config = dict(
    image_size=32,
    targets=['wall colour'],
    norm='rmsnorm',
    activation='gelu',
    head_dim=48,
    moe='soft',
    optimizer='normuon',
    muon_scale='match_rms_adamw',
    final_lr_fraction=0.1,
    warmup_steps=600,
    weight_decay=0.2,
)
Rows from block 6 of a small class-conditioned image diffusion model, named by matrix and row number. Rows with one number belong to one neuron. Each number is 128 + 24 x the weight over its row's rms, rounded and kept within 0 to 255. All counts start at 0. After the name is the row's rms in percent of the matrix's.
After each neuron's rows are labels from the 100 images, of 14976 (inputs lightly noised), where the neuron reaches its highest value: "peak on" is the class under the peak. Only what is clearly more common there than usual is listed. The data: rendered rooms with furniture.
# fc1: MLP up (model.blocks.6.mlp.fc1.weight, 256x128), inputs 0-127
# fc2: MLP down (model.blocks.6.mlp.fc2.weight, 128x256, transposed), outputs 0-127

fc1.168 109 [152 125 109 169 127 144 116  97  87 168 115 158 124 121  92 132  96 152 150 146 141 108 172 138 105  99 146 138  71 111 117 135 130 117 146 148 114 122 135 138  77 145 152 130 123 111 157 125 142 102 112 151 102 133 113  79 136 127 123 141 102 126  70 111 100 153 143 129 132 105  86 148 123  87 129 136 122 147  48 152  88 120 131 102 124 126 138 103 134 121 115  97 128 115 157 164  86 133 185 144 157 133 117 112 153  90 120 141 162 118 120 118 145 133 144 128  94 108 135 160 172 127 131 141 149  95 101 119]
fc2.168 086 [119 134  95 120 150 149 134 116  71 128 126 132 145 104 111 122 148 131 136  99 117 107 185 118 154 116  93  87 122 140 140 145 154 129  92 133  89 147 125 147 139 106  89  99 163 139 117  97 143 127 119 114 117 119 133 140 118 130 104 130  86  87 113 190 144 107 136 124 141  91 107  64 116  73 104 121 148 143  94 144  88 132 126 150  99  93 148 139 134 122 128 127 140 109 161 120 126 128  96 125 140 113 146  91 112  93 156 138 113 137 145 154 132 117 135 101 116 150 163 174 169 138 119 162 192 142 105 131]
peak on: wall

fc1.13 091 [128 124 137 147  84 136 183 175 118 142 127 144 116 125 104 114 183 126 126 147 149 164 153  97 153 107 141 144  72 131 120 137 115 131 144 176 113 121 113 130 147 129 153 134 110 149 125 108 128 106 165 136  98 126 142 102 186 123 102 118 136 156 112 130 109 122 147  87 140 138 151 134 135 107 164 160 162 103  71 119 127  94 138 162 111 101 107 133 133  86  90 137 154 139 159 128 168  96 148 114 123  68 113 152 141 181 154 122 168 118 109 135 132 108 119 119 139 167 116 117 120 133 147 140 160 143 104 132]
fc2.13 109 [140 168 121 110 138 127  82 178 108  94 116 118 140 111 131 120 143 132 134 105 118 131 177 115 116 103  93 125 161  94 141 152 133 126 134 117 120 120 114 129 129 133 141 113 121 111 101 125  84 150 137 119  91 120 156 122  93 126 118 147 131  59  90 113 105 123  97 137 138 155 110 117 120 162 127 134  96 120 218 127  93 146 155 144 115 105  94 132 131  87 159 127 105 106 126 128 133 105 119 120 144 176 162 149 142 114 141 109 148 108  89  82 113 122 135 157 103  91 115 171  97 126 114 155 119 166 154 147]
peak on: floor

fc1.140 096 [112  73 112 136 144 100 110 124 136 152 133 144 118 115 129 138 101 150 146 120 186 141 148 158 127 136 147 130 108 152 106 132 114 126 138 124 122 104  97 139 139  95 130 130 108 141 134 130 137 120 149 118  99 153  76 156 102 130 145 100 109 130 161 109 138 104 156 109 132 113 156 151 129 136 158 160 126 152 127 132 117 115 165 104 140 163 143 137 137 133 157 142 112 139 164 119 129 109 125 120 111 203  99 171 139 137 111 158 165  84 102 143 191  59  93 102 158 144 109 130  76 151 170 111 121 129 110  99]
fc2.140 121 [126  91 113 123 123 127 121 141 120 142 106 116  81  94 124 138 193 132  91 115 161 106 124 146 136 111 163 118 129 162 120  75 189 163  91 137 131 138 129 139 112 142 136 100 122 129 139 133 135 145 120 102 139 133  67 123 122 129 123 148 141  99 118 141 141 158 139  87 155 135 145 119 142 131 152 151 156 127 119 151 152 130 152 138  64 159 135 111 136  96 180 125 126 178 117  90 141 117 125 136  96 104 125 168 130 139 116 117 125  87 124 165 136 133 140 112  94 134 129 100  77  97 149 181 130 116 166 134]
peak on: door

fc1.236 111 [117 106 110 103  87 114 167 159 123 150 161 145  81 133 116 195 160 121 107  75 135 113 103 154 112 151 147 144 125 154  93 119 103 130 156 143 131 155 170 150  83 135  61 136 128 145 110 109 128 134 122 124 122 102 118 116 139 111 112 154 146 115 109 109  82 112 122 111 123 123  69 111 153 100 141  94 149 140 131 110 125 112 133 152 154 157 130 110 109 139 152 135 141 169 119 133  91 133 125 152 105 124 164  94  92 135 108 123 152 130  87 128 126 135 171 131 147 132 113 148 123 127 127 102 119  75  81 150]
fc2.236 111 [147 127 136 154 153 169 142 121 170  96 130 162  91 118 112 106 139 117 134  75 143 119 101 127 135 105 173 105 123 146 120 119 150 145 103 114 145 127 143 137 152 167 141 156 152 142 155 155 166 126 136 131 135 134 183 150 101 123 113 130 127 105 102 110 130 137 146 126 124 141 143 103 155 125 110 125 126 217 123 141 128  77 108 133 135 128 130 119 175 110 136  95 102 142  84 153 129  78 132 147 124 153  81 131  87  82 170 127 119 121  90 133 125 141  86 121 127 100 122 114 119 138 131 160 116  91  95 154]
peak on: wall

fc1.227 096 [ 90  94 126 123 118 157 179 157 120 104  66  94 156 128 126 148 173 126 168 105 125 126 186 151 114 109 139 154 113 109 105  96 115 122 127 115 119 162 151  90 109 107 151  99 157 148 142  84 153 131 107 130 108 125 152  75 141 110 124 147 152 152 108 107 157  93 144 109 152 148 119 127 122 125 138 125  91 143 135 126 147 162  91 127  90 149 110 128 139 142 114 152 159 154 146 148 132 102 171 132 121 123 152 130 116 142 146 149 142 132 118 161 136 109 181  78 129 163 168 139 133 102 141 144 151  98 104 132]
fc2.227 109 [142 116  87 121 161 126  99 164 105  70  84 137 126 136 107 104 108  96 119 148 123 120 183 123 113 123 189 117 147  54 159 117 102 107 121 147 112 113 130 104  72 144 141  84 108 103 110 100 137 165 131 104 124 148 122 123 140 112 144 139  99 137 119 146 160 114  86 132 114 163 102 133 114 118 159 117 131 103 122 121 140 100 105 158 138 125  95 178 120 130 123 134 106 130 109 154 137 136 101 126 112 134 150 131 108 111 135 134 160 127 146  78 173 115 143 181 151  95 103 140 111 139 110 105 127 135 123 140]
peak on: floor

fc1.182 106 [ 99 123 101 106 136 121 137 160 105 155 103  77 163 135 125 119 132  79 168 184 126 108 127 113 117 112 131 147 118 121 140 149 128  65 131 133 149 129  82  84 123  99 139 121 118 147  75 127  96  89 144 136 114 136 151 134 157 157 131 140 103 148 116  93 147 175 155 165 169 100 117 151 139 166 156 161 159 110 136 108 108 120 102 142 149 108 117 141 111 129 101 107 133 158 127 111 111  91 160 126 156 127 107 108 101 124 159 100 103 100 112  86 112  99 151 135 134  97 108 118  99 103 133 109 149 156 115 133]
fc2.182 114 [156 166 122 101  83 107 104 132 151 149  68 119  97 139  98 103 141 109  96 109 118 149 117 116 118 140 108 124  93 143 141 166 129 109 141 157 139 119 130 123 114 117 113 119 158  59 119 133 124 108 109 153 128 104 136 105 146 116 143 117 150 139 121 110 146 136 121 152 146 152 158 137 118 105 107 153  79 137 181 100  87 175 152 141 129 107 123 148 111 176 116 116 111 123 111 128  87 158 116 188 120 135 121 136 124 118 142 134 125 196 148 108  55 113 111 139  92 123 115 112 160 126 151 130 121 131 113 141]
peak on: window

fc1.21 110 [154  89 121 124 154  87 114 130  98 160 123 131  93 128 116 102 124 159 128 127 143 128 118 137 128 143 103 135 129 131 145 112 133  92 119 146  95 135 142 118 151  78 145 101 156 130 204  94 131 117 139 157 177 147 107 166 119 141 142 133  99 132 120 109 120 141  75 151 111  89 149  84 114 139 161 165 149  96 107 139 140 168 111  90 131 151  74 132 139 100 141 145  98 120 104 136 126  91  80 126 143 136 103 150  75 127 145 149 120 169 111 125 130 147 107 119 101 165 137 120  99 154 134 143 118 113 105 102]
fc2.21 114 [143  68 135 124 138 156 149 129 160 138 127 125 140 142  91 147 188  97 127  94 103 130 114 139 105 137 103 126  93 124 110 128 124 152 119  98 125 142 107 128 124  87 166 115 102 135  89 140 135 139 153 125 113 103  93 132 102 143 146 136 109 106 132 155 129  93 138  93 145 135 114  63 142 112 138 150 108 129 114 105 132 100 145 103 103 141 131 140 136 110 100 139 170  96 136 118 140 132 129 155 154 133 210 156  45 121 154 135 140 121 104 150 157  98 129 116 165 166 110 100 130 114 111 127 151 120 129 156]
peak on: window

fc1.68 109 [119 160 139 123 108 120 158 151 140 130 126  99 133  97 140 126  97 140 119 121 159 166 125 118 157 102 162 179  67  86  83 133 143 141 131 143 101 129 150 122 118 130 152 126 185 152 148 121  88 147 119 120 131 132  87 144  99 142 123 144 102 126 108 159 158 115  94 128 124 120 145 134 147 143  94  75 148 142 133 130 137  99 113 141 129 113 107 123 143 130 174 112 118 140 149 138 123 123  82  85 113  91 122 166  91 102 131 121  78 181 108 136 118 189  96 120 117  99 142 146 164 120 113 145 112 107 115 153]
fc2.68 105 [107  93 101  80 141 117 130  84 144 142 133 139 107 141 140 113 150 169 143  93 118 106 143 128 128 112 149 105 123 111 127 117  89 129 119 109 129 131 122 111 152 114 128 167 117 132 114 139  80 145 131 161 146 109 110 118  78 129 152 135 149 118 119 115  79 130 152 172 122 115 177 132 122  90 164 106 123 108 118 107 150 171 108 116 120 137 135 103 147 169 119 134 154 162 104 116 102 125 120 151 124  88 107 135  66  81 162 130 146 166 115 144  85 172  91 147 111 168 130 111 132 114 110 150 130 131  75 152]
peak on: floor

fc1.253 105 [122 123 130 112 116 129 136 105 105 151  97  79 148 107 162 146 170 152 128 121 142 151  83 168 128 115 129 133 113 104 129  98  87 115 119 165 132 153 129 117  96 132  50 118 165 112 151 115 174 109 139 132 139 160 107 151 119 123 111 133 140 121  86 168 159 127 132 175 119 145  94 112 123 119  93  95  97 116 122 133 151 142 164 153 143  79 123 121 135 105 113 151 145 149 114 154 147 122 117 131  61 105  86 127 112 103 143 141 135 157  94 122 125 147 147 126 155 165 149  91  92 134 124 134 116 114 147  97]
fc2.253 105 [105 161 124 106 121 116 109 188 100 124  57 126 169 119 132 100 105 135 145 187  88 132 103 137 129 128  98 104 102 110 134  97 128 139 121 133 119 144 175 137 116 157 150 115  97 159 121 149 173 120 127 123 115 105 136 115 124 123 121 111  81 126 129 135 143 183 111 128 137 140 131 123 119 141 103 165 139  94 127 181 116 149 139 154 116 113 103 105 149 182 161 129 146  89 139 112 123 120 154 110 110 124 126 102  95 134 162 134 121 183 147 161 139 127 115  98 106  94 122 145 129  93 155 104 133  90 134 104]
peak on: arch

fc1.161 125 [ 61 156 187 122 114 163  98 134 158 142 133  95 138 140 108 124 115 142  81 145 170 110 103 107 122 166 110 110 147 111 141 165 126 140 153 112 132 125 126 148 113 130 130 175 120 123 152 139 105 135 104 107 126 137  93 120 140 114 122 103 137 110 136 112 125  81  77 142  95 116 132 134 124 144 126 126  85 105 163  95 152 144 121 141 130 103 132 118  88 125 130  95 113 121 147 149 101 121 106 132 169 123 143 121 128 132 106 130 126 128  82 154  90 154 110  81  45 107 105 128 111 149 150 155 130 113  99 162]
fc2.161 118 [118 108 110 191 112 113  58 128 163 183 131 147 153 127 146 114 135 149 108 118 121 137 133 150 124 141 103  91  95 121 145 109 126 131  91 146 138 125 103 122 160 118  87 110 145 120 142  87 121 126 133 137 124 171 102 154 140 122 124 139 121 147 107 122  72 121 137 110 119 110  99 131 106  91 129 130  97 129 106 148 162 130 157 121 163 127 150 118 106 122 142 116 143 145 116 152 114 119  99 151 104 115 118 130 113 109 141 124 126 144 194  94 107 192 149 141 115 197 139 127 126 148 113 146 115 113  64 152]
peak on: ceiling

fc1.186 093 [126 140 117 132  89 167 146 138 165  69 144 146 114 108 147 162  81 125 109 114 134  94  89 140 107 115 124 130 155 199 110 141 116 112 115 123 110  73 136 132 148 147 101  97 105 138 122 110 162 120 123 147 129 151  97 170 118 171 142 106 113 141 156 122 157 132 168 184 111 126 112 161 110 113 120  89 115 101 201 115 125 126 136 133 109 141 166 120 141 129 132 127 120 119 136 122 128 138  99 180 113 137 129 140 102 109 130 119 154 153 149  92  97 140 127 154 143 143  69 109 117 115 125 151 128 120 133 116]
fc2.186 116 [143 159 100 141 132 114 114 152 193  90 114 158 177 147 128 123 137 137 131 102 135 152 135 131 125 152 110 167 103 128 129 159  97 114 138 112 103 153  81 143 169 173 133 158  99  93 128 114 136 120  99 125 118 104 151 107 132 125 137 137 109  79  88 141 100 163 111 107 141 122 148 141  92 136 118 112 132 167  92 100 101 139 133 120 171 118 144 144  90 135 132 131 117 126 111 128 164 140 155 174 123 139  89 113 148 151 139 130 173 178 123 125  95 142 153 162 148 146 122 147  72 129 130 106  96 137  93 143]
peak on: wall

fc1.37 105 [ 99 150  99 126 131 117 118 117 137 151 114 131 127 133 112 138 165 146 135 116 159 104 174 109 123 124 111 144 148 125 141 188 111 112 146 110 155 115 122 111 115 100 182 133  93 172  88 136 144 138 137  98 121 134 148  99 139 116 100 106 167 102 160 115 126 119 101 100 158 113 107 119 126 124 138 147 147 118 137 161 125 171 130 118  84  94 136 182 110 158 109 125 144 105 117 126  81 138 133 171 175  79  85 102 162  82 118 154 115 113 162 154 116  97 135 121 135 118 117 119 171 139 136 157 121 101  85 116]
fc2.37 094 [122  97 146 127 114 135  93 148 138 155 108 119 116 152 141 139 116 174 149 163 111 151 129 134 116 147 122 135 153 121 139  89  97 180 132  99 107 113 121 133 117 113 124 115 126 155  78 110 103 146 132 166 106 159 152 139 132 132 132 121 120 106 129 116 194 105 137 134  97  94 128  95 129 147 148 136 116 133 192 101 132 111 137 124 147 106 131 121 145 116 102 125  85  84 136 147 156 109 126 133 121 153 117 126  82 142 137 121 125 175 158 119 147 157 154 128 115 119 123 195 171 123 102  85  98  69 163 160]
peak on: floor

fc1.147 076 [140 116  88 128 157 109 139 133 115 105 154 186 212  94 138 113  81 112  86 136 130 150 113 137 153 166 102 143 118 109 121 115 168 115 123 113 138 149 147 122 115 165  97 157 146 116 159 123 180  94 124 163 161 168  99 138 103 127 126 115 176 125 164 126 184 114  88 175 127 137 137 156 114 146 107 130 130 115 118 130 115 148 134 133  93 129 155 165 131 122 162 136 112 107 156 129 111 127 141 113 142 103 124 131 126  92 119  80 140 132 100 125 141 112 120 147 146 135 162 109 112  92 127 125 144 104 131 117]
fc2.147 086 [134 135 113 102 110 127 103 140 102 131 178 151 106  99 138 114 185 145 120 153 131  95 125 139 104 123 111  92 134  98 131 120 144 180 112 159 125 107 128 153 121 156 108 121 112 132 123 164 141 104 104  87  98  71 158 164 106 144 168 113 140 103 123 154 205 143 144 122 134 165 169 132 143 152 103 118 126 143 161 150 139 137 109 125 162 160 127 102 108 161 130 134 162 161  99 154 132 136 125 100 132 129  99 147 145 118 106 115 143 116 117 119 110 103  96 151 109 105 125 119  94 130  58 142 141 109 153 122]
peak on: trophy

fc1.94 109 [134 121 114 161 127 113 101  93 145 156 156 126 170 126 141 144 107 110 119 101 118 176  77 152 112 120 136 138 119 144 147 126 122 167 114  98  98 114 112 142 161  96 103 146 108 156 152 178 102 137 108 119 138 139 105 118 124 151 149 104 108 167 189 120 100 154 101 120 145 110 110 130 119 128 118 156 131 127 132 138 115 153 135 140 118  87 100 145 117 112 138 110  73 157 130 154  80 150  82 108 155 125 183 142 136 117 105 114 129 111 186  99 116 127  94 121 137  62 124  84 112 139 143 112 128 134 131 135]
fc2.94 113 [143 114 106 118 122 169 118 118 113 131  49 157 138 135 124 148 103 122 127 133 140 160 141 110 102  99 121 141 131 129 161 107 122 116  85 141 181 132 155 127 154 148 167 123 137 109 124 138 129 154 160  91 144  60 130  97 151 114 178 114 121 102 145 130 135 133 139 113 139 150 164 108 126 153 164 166 142  95 176 117 117  88 137  98 116 118 115 134 130 104 187 121  84 127 106 121 128 103 115 107 131 117 145 129 159 106 100 123 122 102 148 135 167 123 142 160 175 158 123 144  87 165 118 104 141 134 148 133]
peak on: arch

fc1.148 131 [166 163 129 110 104 145 147 155 158 115 104 116 159  88 133 131 121 118 164 112 109 156 159 123 159 119 154 125 160 143 135 150 123 117 117 149  97 100 119 135 110 162 152 146 123 129 112 121 160 138 112 125 164 114  85 124 142 137  65 111 147 122 110 130 112 125 130 159 106 139 120 159 130 170 116 161 100 132  95 132 118 112 157 130 143 119 116  75 111 108 153 116 132 142 145 142 106 124  86  93 130 127 121 148 139 151 131  94  95 103 106 127 157 100 161 132 176 163 122 114 200  91 114 169 146  71 146 107]
fc2.148 140 [108 141 160 104 137 123  86 152 130 132 159  98 125 140 130 134  98 135 138 122 114 141 110 137 134 123 141  93  97 113 149 123 125 142 129  99  74 127 137 122 121 151 140 123 129 102 110 173  50 128 117 135 171 117  98 103 157 121 128 125 129 133 128 127 125 154 131 140 127 123 170 145 124 121 143 123 114 135  95 134 114 134 102 149  99 176 125 105 126 169 114 108 155 171  75 119 125 117  86 107 188 196 103 150 155 127 173 129 117 119 138 127  86 177  71 138 112 131 179 113 134 131 106 146 118 124 121 134]
peak on: floor

fc1.128 095 [137 116 129  68 120 124 129 115 141 128 157 102 140  83 136 156  88 129 122 137 107 118 153 121 142 126  83 125 119 123 156 122 169 142 117 123 147  94 133 121 146 139 123 162 160 124 101 100 102 136 120 125 118 140  94 132 101 118 151 124 151 164 128 148 149 158 150 153 144 144 112 127 118 163 108  75 166 139 125 116 112 144 132 130  63 126 159 106 137  48 134 122 118 134 115  63 132 131 142 152  76 143 153 115 118 113  90 122 153 123 138 143 122 127 136 151 131 155 171 101 123  90 152 143  99 110 184 155]
fc2.128 097 [141 132 122 165 146 124 108 114  93 142 139 152 122 140 117 134 160 130 135 132  97 132  89  88 114 143 149 106 164 108 100  96 100 123 131 115 158 122 133 119 129 137  90 150 127 142 142 107 102 137 153 118  77 138  88 159 108 124  98 115 154 103 113 111 133  77 123 130 101 155 129 132 143 112 138 165 148 140 150 124 149 111 154 117 157 117 153 170 158  72  99 172 116 134 119 179  98  93 133 133  65  98 119 119 105 102  91 121  86 155 137 123 136 134 140 117  90 101  74 144 141 178 148 114 124 125 102 130]
peak on: barrel

fc1.166 089 [140 174 130 103 115 110 109 122 105 110  84 132 147 106 159  95 124 117 147 113 166 144 139 139 127 119 123 156 114 142  89 158  77 125 154 105 137 129 158 174 119 105 105 133  83  85 115 122 129 167 124 138 104 128 148  99 112 141  92 152  94 139 154 136 135 118 133 133 137  99 115 131 121  84 113 105 163 143 102 126 120 108 136 135 142 107 149 110 123  90 149 162 148 110 133 150  84 139 113 121 177 129 122 132 126 149 196 154 147 109 160 143 117 177 125  74  93 154 122  97 176 148 128 151 111 150 104 131]
fc2.166 085 [108 165 148 131 143 137 161 142 155 131  82 157 133 112 105 148 151 159 172 149 202 172 139 142 129 129  97 143 112 113 157 127 151 165 131 153 139 136 125 144  95 138 127 141 147 159 166 132 112 147 136 104 103 111 164 127 133 125 123 145 112  99 163  92 121 141 117 150 130 158 103 163 116 130 134  93 104 153  95 141 104 128  92  67 113 109 126 151 137  97 155 123 124 120 111  69 115  79 164 133 144 136 125 163 124 136 157 115 151 103 132 154 142  97  95 137 136 112 113 152 169 128 112 139  92 111 165 131]
peak on: floor

fc1.25 086 [126 103 119 126 104 102  91 149 124 126 137 150 127 145 165 132 126 135 160 122 142 154 117 148 173 151 101  94 132 147 116 134 122 145 153 161 112  73 134 116 143 134 125  86  93 152 112 121  89 135 132 172  95 145 146 119 107 166  79 142 112 110 161 169 133 125 174 145 140 141 162 144 206 119 139 103  83 131 129 101  96  91 116 134 123 151 165  97 164 100 123 116  96 124 121 142 124 132 148 118 120  72 144 147 103 168 121 137 152 147 136 155 126  89 112 118 127  89 110 131 105 157 141 133 140 104 126 125]
fc2.25 075 [ 94 115 161 145 111 146 166 123 173 133 143 119 127 153 133 109 129 106 158 109 126 105 125 124 126 156 133 119 114 108 140 109  98 137 139 133 111  91  99 178 152 125 136 148 143 147 139 114  85 150 121 109 153  89 183 132 147  74  73 146 150 136 149 128 141 136  37 142 120 150 165 172 175 103 126 121 159 121 117 143 125 181 117 102 137 120 104 123  95  91 126  96 168 139 143 121  96 159 105 105 139 142 126 150 137 142 152 122 124 107 165  99 140 139 121 147 107 154 133 127 121 110 146 110 143 144 142 125]
peak on: barrel

fc1.82 099 [114 136 114 106 154 123 176 108  81 153 146 132 101 127 126 146 127 107 109 135 101  96  75 168  94 119 154 138 130 113 156 115 131 144 179 115 128 139 131 112 104 142  57 124 143 119 131 126 104 110 140 147 114 146 142 147 151 121 111 112 116 149 119  77 127 135 120 147 108 115  91 104 119  89 153  72 114  97 153 164 146 125 142  98 112  89 128 115 134  81 130  97 184 137 127 122  90 108 158 124 131  98 138  99 141 103 108 125 130 130  83 140 113  88 159  97 112 110 125  76 115 113 123 125 112 115 128  92]
fc2.82 085 [108 173 150  84 115 146 132 137 116 153 126 147 132 129 139 112 157 116 132 129 147 152  76 117 149 157 118 128  96 112 113  90 119  90 106 116  88 125 128 117 165 144 131 117  96 155 115 173 140 138 172 139 156 139 150 126 108  86 126  89  90 127  85 105 111 125 153 138 148 124 136 123 111 110 138 110 150 129 103 133  91 124 124  94 133 112 152 102 141  71 163  99  74  79 119  72 148 110 130 141 130 156 134  82 127 151 135 145 140 170  98 136 162 133 109 142 126  93 130 140 110 153 164 101 105 110 104 138]
peak on: floor

fc1.49 105 [141 122  96 168 133 133 113 147 151 134 108 119 138 132 137  67  42 123 167 139 122 145 144 117 144 118 109 151 113 124 161 119 156 102 119 128 179 162 157 134  87  97 112 127 119 137 137 106 107 130 117 125 162 131 108 106 107 139 162 140 149 116  79 110 102 134 115 138 116  94 115 120 108 139 125 142 106 142 122 160 137 142 106 129 139 120 115  84 118 127  87 127 130 138 120  96 134 131 131 136 163 122 103 158  89 124 167 139 140 179  88 118 164 111 154  60 116 121  91 163 122 130  70 132 139 106 125 124]
fc2.49 118 [131 131 162  70  99  97 158 120  99 116  88 120 176 142 131 167 201  86 119 129 139 144 151 101 129 142 104 146  91 145  75 107  94 112 140 143 170 126 130 115 101  98 123 125 113 138 147 119  77  87 141 144 127 159 161 157 106 113 128 130 160 137 129 132 110 130 122 139 110 107 117 172 127 139 150  57 154 124 119 129 138 117 131 110 111 103 136 154 114 144  81 111 126 142 139 141 117 138 115 159 124 131  91 174  73 144 121 129 109 140 104 116 117 132 135 157 139 140 160 105 116 123 145 158 125 125 130 100]
peak on: window

fc1.187 116 [150 153 105 137 134  96 106 104 118 171 200 118 103 191  99 105 124 132 120 147 154 116 150 108 148 134 118 115  96 129 120 128 121 169 104 127 134  99 117 123 181 130 154 153 171 101 119 178 105 103 150 122 131 175  94 118 129 130 143 149 139 102  99 119 136 140 105 119 162 112 140 122 128 150  78 121 165 122 105 113 184 107 149  71 128 126 121 174 120 141  96 144 134 109 151 124 113 130 100 167 137 122 116 137 168 130 116 119 172 139 103 134 142 152 142 127 116 150 121 128 102 111 158 123  92 152 133 128]
fc2.187 128 [ 81 164  89 132 134 152 127 117 154 179  95 146  71 162 158 149 122 140 126 105 124 113 179  74 121 138 151  89 166  91  98 140 114 124  85  89 134 110 119 119 160 149 111 133 126 128 132 144  91 174 137 132 149  91  95 113  99 117 116 124 123 138 107 116 162 130 101 106 121 125 138 144 135 166 162 149 114  96 130 131 121  93 119 125 106  96 149 149 122 135 124 154 129 130 129 138 100 133 125 108 141 122 143 156 161 147 128 136  92 100 149 115 159  96  81 172 115 137 118 149  93 123 157 126 109  82 123 149]
peak on: ceiling

fc1.57 102 [143 144 139 146 113 150 121 156 125 161 161 119 139 120 112 117  97 121 115 129 122 142  80 138 127 103 126 112 178 157 157 149 171 119 108 127 112 123 112 126 141 123 106 110 117 157 131 127 112 105 136 146  95  96  79 157 104 145 128 124 140  82 177 109 122 133 118 143 108 127 122 139  86 154 162  95 166 172 153 107 114  92 158 129 163 148 176 105 105 109 146 118  69 126 156 122 117 161  80 135 152 134 110 128 110 142 120 122 137 128 145  79 128 155  90 171 135  88  96 105 126 125 154 108 152  86 133 101]
fc2.57 112 [127 155  90  98 157  83 128 179 100 141 166 129 133 146 125 163 169 121 109 125 132 110 117 136 142 117 162  90  91  97 107 136 110 144 141 121  85 124 129 129 120  98 126 152 132 124 110 143 134 154 135  99  84 116  87 123 117 133 152 140  89 184 132 136 119  87 118 105 152 104  98 140 109 113 120 127  80 111 114 122 108 146 167 155  79 123 112 117 109  84 133 133 190 132 143 108 141 135 178 167 163 114 166 137 129 142 119 126 136 118 145  90 123 125 121  70 138 116 142 169 116 116 117 142 125 137 105 143]
peak on: window

fc1.243 093 [120  99 138 151 120 137 138 114 160 147 135 145 169 116 106 164 140 119 137 115 107  81 131 117 132 127 130 123 114 131 145 200 132 138 110 141  95 133 171 154 163 171 142 143 168 142 185 121 149 149 126 187 116 138 120 112 107 133 123 118 131 118 144 111 117 154 111 110 154 154 118 145 130 118 138 177 132 128 113 135 104 122 126 117 108 173 153 132 140 112  93  98 167 132 134 176  97 108 155 119 112  99 115 136 121 106 162 179 106 171 126 122  84 148 113 140 165 129 100 123 160 180 162 122 121 174 128 120]
fc2.243 109 [129 106 114 151 108 154 112 125 106 114 136 136 119 136 158 128 124 132 119 129 120 143  97 144 129 136 137 124 134 124 122  96  98  89 147 138 112 100 154 128 115 162 137 111 124  93 110 177 183 134 125 105  87 109 114 134 133 114 157 116 139 119 131  92 162 124 150 192 125 188 128 146 148 153 116 110 159  98 131 148 137 154 118  81 148 166 162 157 127 163 114 162 117  96 154 117 118 125 126 119  68 140 165 127  79 115 147 153  82 155 118 127 145  94 149 115 124  87 132 113  96  91 100 146 133 137  71 124]
peak on: door

fc1.64 083 [123 118 125 127 136 174 131  90 120 126 133 185 162 126 130 116 132 116  70  92  88 167 178 123 131 145  81 107 145 131 173 142 140 136 171 142 117 142 137 126 127 101 125 101 129 161 112 205 130 139  98 114 129 114 140 174 127 122 155 112 136 157 124 148 132 121 168 131 137 136 104 138 137 135 126  73  88 136 154 135 122 102 126 122 122 119 157  88 114 153 117 149 158 120 116 126  96 147 122 122 111 119 151 162 138 145 176 128 113  97 142 108 145 114 140 136 161 166  94 121  89 165 167 149 130 131 123  99]
fc2.64 087 [119 123  98 101 114  68 131 110 159 121 124 138 113 153 142 110 141 122 150 123 102 111 120 151 135 116 131  58 104 115  72 120 124 150 114 119 108 122 128 132  92 132 125 126 123 129 163 145 152 102 127 123 157 134 104 166 129 121 119 144 130  73 113 109 103 100 114 126 140 129 105 178 111 117 151 156 181 111 139 143 152 156 123 141  91 130  93 144 132 119 103 117 135  82 159 124  80 148 164 149 137  94  95 136 109 127 157 117 116 109 102 100 136  83 178 102 148 114 131  87 103  98  97 110 155  90 107 147]
peak on: arch

fc1.102 102 [ 98 136 120 101 157 116 123 140  91  65 132 157 171 115 122 110  84 124  92 104  95 173 145 147 143  89 109 119 152  80 121 123 102 118 106 124 125 154 130 116 151 102 171 169 144 103 191  99 138 127 110 163 139 145 163 103 138 104 113 125 119 121 115 120 130 131 114 152 154 171 167 160 145 127 118 112 120  97 109  93 111 149 153 175 145 133 145 151 157 116 105  83 104 127 140 102 102 129  99 121 153  98 142 138 146 106 156  95  85 112 153 122 129 134 134 118 153 116 118 148 109 150 149 151 153 133 133 112]
fc2.102 093 [112 154 149  99 118 173 133 112 139  91 131 142 143 120 128 162 160 114 130 142 139 130 143 122 136 113 143 110 120 105  93  98 169 119 124 119 102 153 130 121 128 117 164 150  96 121  99 142 139 145 160 114 102 134 185 148 118 121 116 106 101 157  89 123 144  83 115 110 119 170 165 135 166 144 119 136 133 134 147 107 161 130 134 137  72 108 136 148 178 122 100  80 130 161 163 175  88 103 163 133 129 173 108 158 135 102 160 125 110 124 185 142 112 130  77 112  77 141 136 114 129 124 117 118 126 111 122 128]
peak on: window